Weights of a small image flow-matching model: arch dit, width 256.
Rows from block 2 of a small image flow-matching model, named by matrix and row number. Rows with one number belong to one neuron. Each number is 500 + 40 x the weight over its row's rms, rounded and kept within 0 to 999. All counts start at 0. Numbers have three digits each.
After each neuron's rows are labels from the 100 images, of 14848 (inputs lightly noised), where the neuron reaches its highest value: "strongest on" is what is common among them. Only what is clearly more common there than usual is listed. The data: fractals drawn by 1,000 iterated function systems, in grey. In brackets: how many of the 100, against the usual share in percent.
# fc1: MLP up (model.blocks.2.mlp.fc1.weight, 1536x256), inputs 0-127
# fc2: MLP down (model.blocks.2.mlp.fc2.weight, 256x1536, transposed), outputs 0-127

fc1.423:518495543538481468471487532506555460492418489565503503432478487470441500526522470467489521535477472577489513482506455448472487532403500474503463444423490452429494542449430441454494506480499510515554439467545415540491447527437557440516519475491508493467523548462531503548497466559501503498427446515502483586542517483499515404523440511502441490517487462549480506491489485507429536526452
fc2.423:533581498493521586476527533513508535439420473527446486467521504541490492494523540450552560548521543522517551447489549471526492441464522476464515508545443519549461513439511481524594464521460457544410599424584563417518470530537559493443469518450408542516541492517497421501497483501444502472528560577486442461448525521506475548535457501459447538519509492505565451534514475519528496517518
strongest on: sparse (100 vs 26.3); dark on light (100 vs 30.8); two maps (98 vs 25.7)

fc1.542:484505539479478451546463515484540499518478456532454499502513514511446500448550531553536508490471478517465478516451479587490525439490463509574426497506475517474537573568582527516460515541476494416546461381528612476556528460446585454496449536522508500492483427507519539479536504494548515491606422538460512505535464488482494439535534539489490517501535465506451532451516510581535478437559
fc2.542:437486492451500463502428517430455529538468505505486500510472558581498511555462426473456498505427512476339456516500532473536517526447502547516485468570495488501505532528511494456532512465492498541504519444513520526423472505463485442534497579460497483489543562548447402541499579484474485530530545456509536444487600538482474462543492509501471527566449552473511495543512437488469528546503
strongest on: two maps (67 vs 25.7); sparse (66 vs 26.3); dark on light (66 vs 30.8)

fc1.538:477478582530505466514502577554447516455502462513535391526480461462479476517462469480490474471449499453444533486514499492520531476532498492537579466488487551539444476514484472380490506496517528499408524522446472487412434509515508426451482471499479537513450498489476475442462446491539477474498501470523477464455533465431485427462552519484487428379493453481531491545554544496556477508511
fc2.538:497534400505470568484474430496507548475493545538567508530495464498433485499518509534411545505490517561503499483427430535506524545496445523525434481462444472520516485501446508483493466503470420489536489436481566516506481464542459468490466564541504556474477466524502587453522527555530478551505397481465475453500528487427598484451472566498537515484511458465437435526467467561482524444456
strongest on: sparse (67 vs 26.3); two maps (65 vs 25.7)

fc1.318:472528441577539443545433440522530454459494550513469537498479480529524483420507434485551449545533497489541464510485482444496439497517453444488497451464487493461523580458533482467503475524518435520465532467490553419569507553482483511500505444544478476514512506537555497579597502456530487536532576504510484421476466445543499469465515520403489500469469563505492557454494483446459462528547
fc2.318:496525492524454500498414494569482507510511470536458524542475427485518410459523537519546563464495551533551484472468545466505500496453431482484462500514439424579424496473491468530451514504535555514454462531546505510474524511517481519491504504470484464510471457512494492418504438441550490509497505508483497481472518527510485467537458496496554567429472542443513554507544549445432533436536
strongest on: dense (51 vs 9.7)

fc1.227:501525477552439489499507495519523465527464534529394496434551518481503461572520499478518494513597473457494575496609548462503608474454565493482566520536546519523525513597517480517487451558541455504445523492567452504571511490550563509416488512471497499490463448505513516428558512437471496531506517515495525442518428431528474478518428501555490479467476491565500488516522522451506415481457
fc2.227:451446504417507530524440501519454437544441469455452529503496529487483624490519487594462512526542441425557505585500520517524529540500487501452497485473490464465528534541526517505490504482519501535514593450443479511485486430515524542491525502474512456490524491475463432504448481510508502472511441576489537512431468444497489554473458508613490510450518491553535561491422484480480500482519
strongest on: dense (31 vs 9.7)

fc1.719:463494545531483462533503513474511470501528518537513529507400593444484592507485559446517474531503486478494505522483497491494534482462413557508539511447524545494478477533377485546488566510518470504551523484543504485465489590486521431520429508503463446479506473519514444481556570527520524440463536473523495498495490524520458525508441475574468549525438502508487517558512473488521508581445
fc2.719:548438530509496484517542540494536555499517419509475491510549409497479528498466473555497572523503491466488527493517490506450548514450486502501513554512483597503378506482485434502518491525485573514467435512476482474475574556552504538504500503511517504516495468441495476429483501488505406540451547450470450472544488530478558485520519459523476572503494511501456527480446528552472500515479
strongest on: five maps (52 vs 24.1); dense (27 vs 9.7)

fc1.524:463516437491469490533524561538458530460413549457532480509541536558466533516417513516531509488479573486481499513442509483517550516496472481522479451555464544468518560535529539497497465505487516457414501496566490421488498571487509497495509524523456493622452537526499523533521538572489504485483527553555557544467514466518503545496455537530588499446502511574479530567558467484575505513549
fc2.524:518518468476572497502524512455517483493468475516423470421564500490445516510471497536572429538495612535504502467453499495506491517496468535502575484504521462489459453460467485542474549457477488556428459499492524573479553500515511503508483498466485465477465444474446530559469528523524546462502480515496571537426563528503440567476566505495553484545521559476447503607506472455371485484566
strongest on: sparse (99 vs 26.3); two maps (98 vs 25.7)

fc1.492:518560496481491499548478463511518439482535490517426471411528556494493478509491431546583521485508511473544515495459528572395503551558487477531422493533497486532517535485503540554513523538456530482460482487437503471461532484488486472531505476508478510483474456437516536618543526549525478506532442551500437468507504546459552481535445490531472538530517525584504460498447505529523515456432
fc2.492:548436519479518489512524479448495564500506555458428577513574436534493487488459420492476485558503502495490459497487522474475496569489528528464501534512553509471479531429495524499513532534499569545565503495493472399501461470536555559442460494482538513523498449513520486489471517461583534579565519545492529508495541487453486479510517452526482467604546562444486465445562488504522492469469
strongest on: two maps (99 vs 25.7); sparse (99 vs 26.3)

fc1.600:503462510441460509538493522521586475475498555535492582468506509481480538488507556484547494602458427429547480480449455599478552509452492484460520506536478401556496494560560499457521444489473514497532514535408414503510482491450511515493484520491555455426510522469539501447533451476490471438477474489493568464532523460488492507537482566483465582545514578526450520475524528552408467514514
fc2.600:473468461488466478515510545467499521520457456451517495444491506528478502477463427541526499549492456495477481528534501512401581552471487548518451496418441562492555501538580513521501534540443541519446491512476502496479476515477522443514507524474486545459481538551525434520434527452470528474496593553486490492452544466446516526433473503482515538465443526477400478506524539458507503538550
strongest on: two maps (59 vs 25.7); sparse (58 vs 26.3)

fc1.471:481475542525471554463472537492495497499520501453465505434545529606444501513530438491502454459435550468503509486601508422492541537561550480478499524542468501503501523452429498536527493498515523454462556515527570478493490550518478563574496519577448436505468432377487517509596524450522406453501478508505493534510524546488567455533517479530508485546488584486457484483529508517519406486472
fc2.471:475449521487528505527467481560477535426485551502524384514489442470481548560496465538491522502554505461498530488505493466451541503442479465537492468482537440485543506517463446477494527493565575545456385497577479502424484554505498493502421547523512515505396500497489441516541476447533517594461459476426469529532453504539523535501567467568501476508490536484501498564497518483505489483568
strongest on: sparse (77 vs 26.3); two maps (68 vs 25.7)

fc1.272:505493534458504609487518559510501502489508489465590457541508516542492482520528523449468508513489596488478475559516598521452535554491544495558393402457547522441490559518513524458562457556529529523479488484491500550462500542530455460538515433464585510517560462471544434590469477402436469466511448568521479552487497495477563471479531525516526491504448515466466512494584516529501544520491
fc2.272:525407480480481464554456477523473502419520542503512509578454494432501487523493522466459492476505571459516433572495496543583529518447469469484469551488512406443484465461499448425463476537467499488469477510563493523500475506459462500526455497515507445465465453522437517559479513518577509539527452482456480495487488512431448490463537454508532452527447562487470526507517469557499548538466
strongest on: dense (59 vs 9.7)

fc1.102:449542453446403432559579515507469435513508548518489574499576506506555471529450557589461524497464540535577480502446405495464587508570497465536507517509494505489513524451524574521467462486543490518467455480473514464506510548454508511456442527463534528473545496507522557483466457473490519567509453469508457477528553426496560518477495544489543513475425516462474514497503456545459460501476
fc2.102:527603421511499497479545450482471526528432466497452542532587483516488470512494528542557517471448503525553468492488557505543541413496520515473555542418513526532458539504482525555517521505558498478499500499422428571547463460519468537494532469503537575568438549463434464472484508509484532573540476511519521494530580511477506521505546436506421463597518496486434525549488491561440546492513
strongest on: dark on light (96 vs 30.8)

fc1.534:464497441515490472452508485476489504465499529472471488482473531540430503508490566543422478557435475543471517547515532451490486477533482544516484451530498542551543518509508522503490508552441446483573483480517499539567492506460535497511447562514472505494428588397475365491587562430493444447470500550510576468597474502489419526499553512505509520532541505501458471497501466502558512477458
fc2.534:558500470520594394530486435496511561503490421524560513560483452527505494517560477559472461472501485506503505478531488448444510495544479469513458477488507511434589453556483515466459517479449490492501519486558505513495513483520509467476527543445497503586491541456495484514558516469556534532402504521522543512522491523484499535437525468432454508532567524478488521541537552560475460562475
strongest on: five maps (50 vs 24.1)

fc1.22:484505475517502490513478503602575551530519478533523405566577478495512494506512529462506531552523558445583496496522524471496560518515398467454488464505523526443494521562495463502482530547492539462543448546524502501463561505522495573544463528506560448460487523496551482533507447485425577522421422486493581484529496547551525522517528507547470496486444527502510508491486474545492505478600
fc2.22:553487499562484556501493479479524522463531506584513466505438573456511591515454490519541464486500598472538517480485516421526521422451478548484599471563511482426472570492546462573485540513485552537454475484559442495473546559508555556476420472525499532524497579526562515533573379554449500544487517464533540513535496438522532491493497493573523518556588535521490443505484525495567494507551
strongest on: sparse (98 vs 26.3); two maps (94 vs 25.7)

fc1.657:504536417531566515445503554503579496476552499571511492455450537459504471473515461459495558463545520475553592576484478553497540483495474479575561541602513507430478526552453441509557466452484501572491474493466487429492453491507498501484521508518519453557439464488569482533491505491459534538534579477468535517550563505481498467471463566459463499535477585499539484416502491513497460576539
fc2.657:542489484458501451563495493511475545520560500500551496449498548549504521468491457464508526384536487503476509483544471562514507463443536472525449462466454490480463577489500502466549481350537494479550459528424493550533543527439446518442521506511515514442532433442489550484466503490574568566454497490513519509450481501480448528476503522507440495550571581493440512461509498529497512550579
strongest on: five maps (50 vs 24.1)

fc1.13:454502520548515538473465457534549483527512491574479503499510513540472509463555586586497495548485468514402462516541522479535506389416507467485537520441516442481472498456532514533515453416523546487520498493511533456396548423473493523509476406498561464508472500522495491486515534578522510507550525565487543527467521550487498492551564528461480491454479503533440469467502519594505493510530
fc2.13:427493417426502428464500420569529456561443529463518518546509435470489519520531479512484536580523501504480497562482482527515474560385544503463546573524553446485459526514498566539517478489507536493509524490436452512483523451516454537485554519488499502452521474455534496586487442453548491451471558472508522447559536468433534513491506530487483520526524559430550434476407446579440473501424
strongest on: dense (45 vs 9.7)

fc1.167:454465483499487501478487539560568576595439504489547510526449467523487518597557501507543495488507489561468448476508540448474524447503474518493525446495484490528500559539467491475521534511493506489450503442507446489491448474526377492567518612579464477468540512505602460513451527482526574514443509484482429518569483504514523502455506534523381467480463604517498492506550505541498468466496
fc2.167:551450463474477446536522516490525538508471542511507475443483504465525484543497486561501511553425559428512562543464539447474572656440518549533470479418456491485550502493551507447517477492521542513431545521494541527507529507517514450412513456490553560550557441464512548499597521496557544515522533547413554502434548526479480556475517511458506515462482469476502524441474460488572581551537
strongest on: two maps (98 vs 25.7); sparse (98 vs 26.3)

fc1.55:501498539505379459433428514587520487486470491518489587432488451487485499520557494552533474559540507506443562485490551447550517522553488402529513519572560503554507508459511415447560533495563557511506500460539509529496587478484486538553491517521537526516518503521439559500566442500513464503521460529505570528555522495490530366493484524480525435480490510504534530490501548493437467526485
fc2.55:525448458476502470414472548493422523545639422504570468381508511523526537410507442528549530574451461533539505560534511464534566540470432452499485498431596517492523513538538565553489512468543523523576490517477478478477492474524490527519487433497445448508507502549436506511469515513483523539402488466474520489485521496445516486469522472473519482514561534480518509518462554542535510537533
strongest on: two maps (100 vs 25.7); sparse (100 vs 26.3)

fc1.25:454455496505497477435518481533548438547503530506456520456500504519489491506484420489514481519430582422523521503452475525489585465495546490542549538477466522435482520467512474563489505583496421457547521392511486419442466454493571426398517528495513441477477532503442479467453535472513537503498449510511532478483443432433529533578521454497465507484477505491492496533529534516520445519463
fc2.25:444595526401539498467501467518498435397538479484526396503532478502475476450503514510541504517467481441494568505565464550423613474472481533450475481517568514474459492464512504577495476526539557515441387436466459453490497509492511546540509446558524493464493434511487425486528484493516494484561490482512550492511472423543539495425455479527536563516526480475475503484486540481550492536468
strongest on: two maps (66 vs 25.7); sparse (63 vs 26.3)

fc1.230:483487494513571518533541501583452445481497504472596536446487462462479540494445528477498486482433432518460538570530553436547454459504437410479460469513495531480508602501510501530526504510523556530536477552474430476495522520467481504544549516580450513421496552469484552475494471519541505545514487469498491568509512523441583448488482539461447549478512484527425500521520459532493462532464
fc2.230:490516523509451398444527658473526467551487549473503542441435467482481512480516505415575526484533528428453490516489527483529471512480548510564533473509530488477499604493501478524497574520553500499493475464454565500449498517513527504488485522449551477521396559443579527439497475464486504507495512457479468494447578534596502495480525553517501523491489558539473489507503534495514385528479
strongest on: sparse (87 vs 26.3); two maps (82 vs 25.7)

fc1.169:513502551530540398442525516531480547463533560520525533612508502564454402590532559508528552504543477503522545451410526548417521490547609516575495525448522442528525522434502549466426475511529511542507506499548436545464476459476541450432431486599437537560524445428505568460550529509565523526530470493501476477451539589479502455525477502499503554487480493478503512463616467530485480499476
fc2.169:455518494517522546473461514494474485496501519464465499455461506525476490524517473508528475528463493495529468490489411579545503505475498412535462518549506447454456404538556502451503494506525478481418506483486510488452485466470473440551466498482422419508540437522515464497486501465434547506481477572499468496456525517475506515586523465508519406484463507608531464506500468498467433567467
strongest on: dense (47 vs 9.7)

fc1.270:539475565518514428555533474450494515540513467471520412438555503526504504562520463421498499528579505557577444490494545417465519511543569460558469551466505474484477417568459592485463529513456530524488602516502491574492473501413450553498469461517504509437439519520535519498526442469494468601485450441482483438519497471493476501537469534440525461513506544462506558495543595550468489569535
fc2.270:460474450527501461479516480548550448531491404418519509475525496533606516416546486461563468546481519511457510460551527569537513522510505541501510461453571549485525539562549523521439556538531474454532447590488526482543514565519505556495456480593522483431468511470519513461557472465531457541462530475540442538540521523485558493473479475436504496530600489490494480460453468461477467457417
strongest on: sparse (98 vs 26.3); two maps (96 vs 25.7)

fc1.2:480543495585496453480507487497515459496491481516464455433488565484523511495495500490445459476547540509489511487571470512481535548420506485572454527455453533539507504555545592558505512516492533569511574451419529595410485464500553538525487534520486451467507483521514453543529502588523526514544507444573482499566497533546437502549459532517478480517535471448588459502469485499543442530553
fc2.2:509485488453598528484458535523563532529468539486482456506497485460495497464537487505477503451436505492489484498482555458525465532404555564503639548650495494464524443486411474527565480582500498463419541480455468475458513526498499468502546549488468512525529568496519467418485507480455447577464483443496546509481554501536564484493498473473502520541442450472510537520513460491452486515465
strongest on: sparse (97 vs 26.3); two maps (91 vs 25.7)

fc1.302:483487423519532499525527449490544491485517494509480485446566573520651440559503485499545613450518559510500582516515435514485514527484481451512510463499520582482475559522480495578577442498463462523540444568519433445520470495458555531480525550513458467485500526613466493501495506517482461462449543518485468489518536441519517456539504507507518518516526503495521522438484489531568441524527
fc2.302:556465513527478562485472464518459466547504401522552494499537507492461555488466602388487590476484509462500475561471478507551535518490485498453435525505504481544483447502438549458441509456513503488545498486564503466482516489476451438506435457514537474515550559501546549419491594492559550468505528541515499532417534502559469498479533462536532368521498496476505456539524540480446532504487
strongest on: sparse (64 vs 26.3); two maps (53 vs 25.7)

fc1.189:509548504477502455481484527568555484560499500533527469452493537544474493493487447479482523457509465465534540502476541492496493485488459528447435494559465479490520522460507431575434491483507501421411507467518486606452471554505505518498512500506434491555481456471537538504546530566487521496484593470546522473483524484469499477518540548505556549493473487547556572464495441455486469516422
fc2.189:468550496516504431474528553450496535472533488461411473480586547569520429505521550518539554523512448466502502487552452478493501575539496473514572486501403560437498566490478469528509494440548492466567461451509505514557512524573502453479557409453547499531518469495569540472597487511530538468525456539465447528494527565438501461480430423429539457505515486445489491470513467521488555513578
strongest on: dark on light (100 vs 30.8)

fc1.637:550518448530447524467488490499537463477456436479483500529588528577505557505502471536489498517494508519483487457469474518566449520563512513476524459458494505472523494495529517516560539508540545469487561516539516460521519515472514520415531520527461487459422602497523580504446507492516467404461485519472508469464545484613477495386470536455511514556473435540493482485543513530478514519453
fc2.637:471532408478447484497478488543493509461502515516489391535544551475474459495468469470497495486487508487480485462517520561517455523456536480450510476554545559496539517427565429503459503547587486540483559519457490408491541545442458448488476453474505539458533446474408448597435480434518495493422450458531517392487537496566431517526558556530494443475536483511419496522521507437481564467537
strongest on: dark on light (95 vs 30.8); dense (32 vs 9.7)

fc1.567:482479549487512509539529459558462557486507527551504510418505568495547455549531462407440529495486468571543430501506478508422520583483467487488568574484536605483414521528510560510488494481567525463466503484460433512454574520448561471487534559515456447539385478499493521514456505412477516470485477542540581455464515534499527501484480486525492460508444493559496583471490499469521528543438
fc2.567:519507536561539512463505489592485544457507511466502612498515470530482550515450510422454538473487460588525501437559458464453515502483529477453511435496538480532492548523524507520454554489550503540492508566510460536523503523508535482473538460541477427487494483481593495548554565548462497425445463466515498478464467445528513536542520431536454423539486446427471483501433424426520476487477
strongest on: sparse (66 vs 26.3); two maps (54 vs 25.7)

fc1.383:545558459495449481601475459526531511425519487532468476480554436513585525519513517493571466478535522445508507482515563480496547471509465454542520425590515496472512524552436559509449550541460429454497559464492472521592516496476480458525484516467539511533529533454490568490505549500482480564471437530500509497456539462516526557479506497500540510533542497502519504496467559470483502524441
fc2.383:424480519512506490489459508502531496515531517530588550515482588493458488479486532562508582585594454477413545465546487578518507457536486546475514500470567449524439499538491462473485485512487480439550501469411528514479517424513518501450507527451574541483473504433544507434459475461543461552521519574530491472423483470553518532510530509475545430498528507527441553491495462501479425514512
strongest on: two maps (77 vs 25.7); sparse (76 vs 26.3)

fc1.434:437491422536504476444491549532464579549524515461566482466496462517496565481443492538541499433546513489501482485550515499481505509483475482491528491522556509464394493510449485527462465523586517467505515424561483480494517506497465541516491411522580491473422536467504463510514537462526482486487455522493549482507499519498543520485579534460506503467477449529580510516506454562497490540531
fc2.434:466529503519511433435478482443472483543483471489525496566504468536465502618523466575511503463458529528494554521488495535501522513549497462548442511502464481452454548492487492511470513420544505542481525567503464451550502406510489446496472481501473491499495467417500547466531421455514489461507515544526443522549523560566479451504464534479485489498482447493520501490452456556469465555526
strongest on: dense (62 vs 9.7)

fc1.305:457492482478580474460521512486482501446482533543466516488495535500478514503473488497483516529513490500515477544447482535482461484486500540447503581477595525489521500443544448405530531439500534460454537536537548522484468469507424464491465494510462496461461510542470557453449536540436483507474501546412526476531566526447415548555456536492543467501562478552507515510413490471553469513471
fc2.305:536430540450499461459494552466543481472496446486466553416453453488495489500479487515506530469557476478496570495456483494544445474502456507467429523549482456487438506529482460549486448535528501544545371517534440407564545448493490460416458546437460516504479490437490495494495513494528518483498493504459514468502486532467480500548578481500499416501462459515477487473490533507559520510485
strongest on: two maps (52 vs 25.7)

fc1.648:508537610544513548533516510534484458505549466508508489504536482560538514495521533535500350483508565560508428497526464513484511518575481462585529467593408521529509540531439450551521473490525397547508468468484462483518511477421473559458453490501537487517504484488531421606546472516488452528505493485519520576479499454490546556393556469531503535460460483533458504500487503486439465519514
fc2.648:500462397498467456570521519429526512470457523537517501506503549459564591515456476474501517467536584533512512477485487453485521502470397518468536556460505480541524501539522487491424497430535506462496508524516495450503513448575518465451485468510580488464444476537469492482489532441494480501477537440451449503501524419510596520455540524553503490507597480485524462533488510503494454496556
strongest on: sparse (69 vs 26.3); two maps (62 vs 25.7)

fc1.377:445472464412564453488549473518499432502537544525485531476547471478456475554557518476506492483461417487527556557553456494529538526522602512557500487579556502531494499538533536554537528495524496447423540425488436508520539496557537504512509503517446491487493548447520466485579441492530522470549497490467457484412544472528529501484435561531538475475529452484474500497495520536459507550484
fc2.377:522501438439536450427518466511526595478539505481491501496557420588452500545481485475447502483514481484549455478467467454467510416491487446558477576495504563510606498494471440464491454457477567481440481488440444493521572560531493457523522493504409527512494488583468497526465481500590483529447489430537553565479480522496457453503484461542506491503557456527510528513482503519506519489526
strongest on: two maps (63 vs 25.7); sparse (61 vs 26.3)

fc1.209:480525449522517484511536543553551484521497478485489503508524481477488509511482469463501395467543507529459499459455483495529577534511582450480527450423515470569482438527506546584544563581498546493600439541507499527451483515519467454516455544523485468467491553562470493598491534492505495495522456490538515497550540439514474520493552603483454445528488475569475520518459454500500418465538
fc2.209:482471512537484523476529472510490565500495579542541462443494546477567463504454413494539541494493468443463508470477448581456495502477579439502506509518453507461484538527524497514486524548443429513506504481533529511510525518457485542456505459587464497454557469503450576436558599442490427465488483456486512503552493530561475548554510482460510408549546469534495486440519568486482508545507
strongest on: sparse (68 vs 26.3)

fc1.458:443533474453577497502508407566566543537514473541486476425516546524496520458421513490484490503477539475544528504536512481572502485600535562471498530445441516506475533547525549416479437532501531443503498489545509530482486486534516485465466494511569531477518500464496460551546493399502539438507528434512438521473490480463501516422538562455520509408518496457506495484458511496503541566528
fc2.458:518498515517545548478524534487497517527521563529487498529516501500536461562485509515399524483430593503494575516525493549498487411509371583531484493518572502503508586539490466559443482467512525533483468460527474489506514500449480503426517592491513508490472455505477518569448468433478501429507542521482459463482493487524475436537514571530498530502510463490407512453506483485416458490518
strongest on: dense (37 vs 9.7)

fc1.34:445478470477539434439547530481475529476475505519531494419507563423548503535528498513479517542526443446535515447480488551523566462502435436502504451454512528468495454485541508467539560489500401496481540474524534474461493556486554495472497568526418511455531461491548500497478466490489527509455501507550429517535457474475474521511534444502608528543473463505501471543466526409561551526518
fc2.34:459475480533471554508547556469519432512478514427508541525524435575512478540572457471444538520483571473474488433454531517476514480485503489502469445495441490419508502554529551462555465521591479462485507490533531479457486509504547485465604491497495550496493550432506503515515455511502502534475558437512476531517493488460557525582508573527482532463371515449582452488471496529431549558517
strongest on: two maps (63 vs 25.7); sparse (63 vs 26.3)

fc1.288:509519486499500520559457542474497529484473530488468524545442529535547530454476533542458514557506527499514470472544571512648485496519533531483517509515557435421526423530446492471520426504525434453433498480503452486535515486468495474546474468479530539407474472549478592596503553500521530452548526590616533547456586479516505468474495484583517528520501476430419490459469522537542507487465
fc2.288:501481442489524466478483419471465471488485473522493453514530474520476467440516485421528482518480477439474476469465431452483505495456552535553517516528527564570445551441572503459489432536479495463562536453415534520439488522488527529568524445502506517519522539496542468497519461510490427487474509478511558572463458553513499539495494530442477431444580510484476553438426526472526508484560
strongest on: sparse (60 vs 26.3); two maps (54 vs 25.7)

fc1.634:482538558502532480507469473539450481503428475474495450471589500467486438465504439469484434479536550547507487570511509471443544545470423529514524508417547470479522406537531554460505556502507427522492480544508533557449525474552618550398495492480518438599514464494500511568496389460459505490471482446548460577506531504494488522504508511538512504457494541490547504427500519396492476469560
fc2.634:479450536436527467561473522519549451490498488538507432534445458449562514500546478510499548525430556485455423540560524492497495422587553432437522526582506510507417545555482524524582547487466458522562479581519533510564498583483441546549403473542531511565472486551449583551525529509468488506413532539553487467465545458521434532464565465461515520488551518524511473539421483513518483478458
strongest on: two maps (100 vs 25.7); sparse (100 vs 26.3)

fc1.473:504480480544505514534503425540467490557419515517567501519484466542499464478472540549542462496564530433508490432510551501455503554507542496484503465578500503453518465480486473518471455538524541539402470521419474533538525560505491396521422463427455562548514490516501535522495525506580508508457454498577535536486481566495574394453438489490451487519445471501532473580575489478504480471479
fc2.473:516459422425502469530516519521479487555460552541488494529542481517494536418462558485517488520439499506483465501557515471440500554415464442519503486490519418480519459503464481507466493510522518509472490552519485521498579453518506474473548488577510573490414547447520498459543483506512506499471493511631527465455444448413443508512526488524509562414521514472500507552491574403498503543508
strongest on: dense (70 vs 9.7)

fc1.138:508502459490442479472541523494526472456483515562442488510541562530573559526511473569513484476569560415484513503510507530555540516492534504505508533505439447475509437502489553488554469550439458451523512553486456560537504523480491511490469535641493446526535509499424490477460526512538487459485528556521495577412519529458544498436482516483421508474570521486446561536491499466501460521571
fc2.138:511491528548437515505516499526448506537522493485453514495578479509529512513475479429493481474391412493466546494512440570526502547500576486427495460494502558504497473537504459532457531555484508483434500472434455432533505476544496535518548502469470425529539541501481423520420412548498558534409565505531557528497476523533493572441475540549541465455492542462533460535444501574474425478496
strongest on: sparse (56 vs 26.3)

fc1.623:564507540493487573538480520512521496495546514482491435545519531546550512418524462504515493503448500523515455555480503500438545506508511483556505503500531500538519457465457488465401486548514523499521512535468585450481476508460506538519443488533495445530453506481517422486521467564441547362506521506513525463558583537466415551532481493467490475503531522470498480503467536406481511464502
fc2.623:496531528586488499430502494523470426527490441485472499443400431450539448530488512511518511520474540519513483447531478492557580493526509586513500455496497545472497507429455471535532522459496472500537454507430518489480510531561483465539509501539479556417434515533533492541500507531487498483517468546496578509554516597588501456547527420465495483453516451537510567503476500433499545500496
strongest on: dense (39 vs 9.7)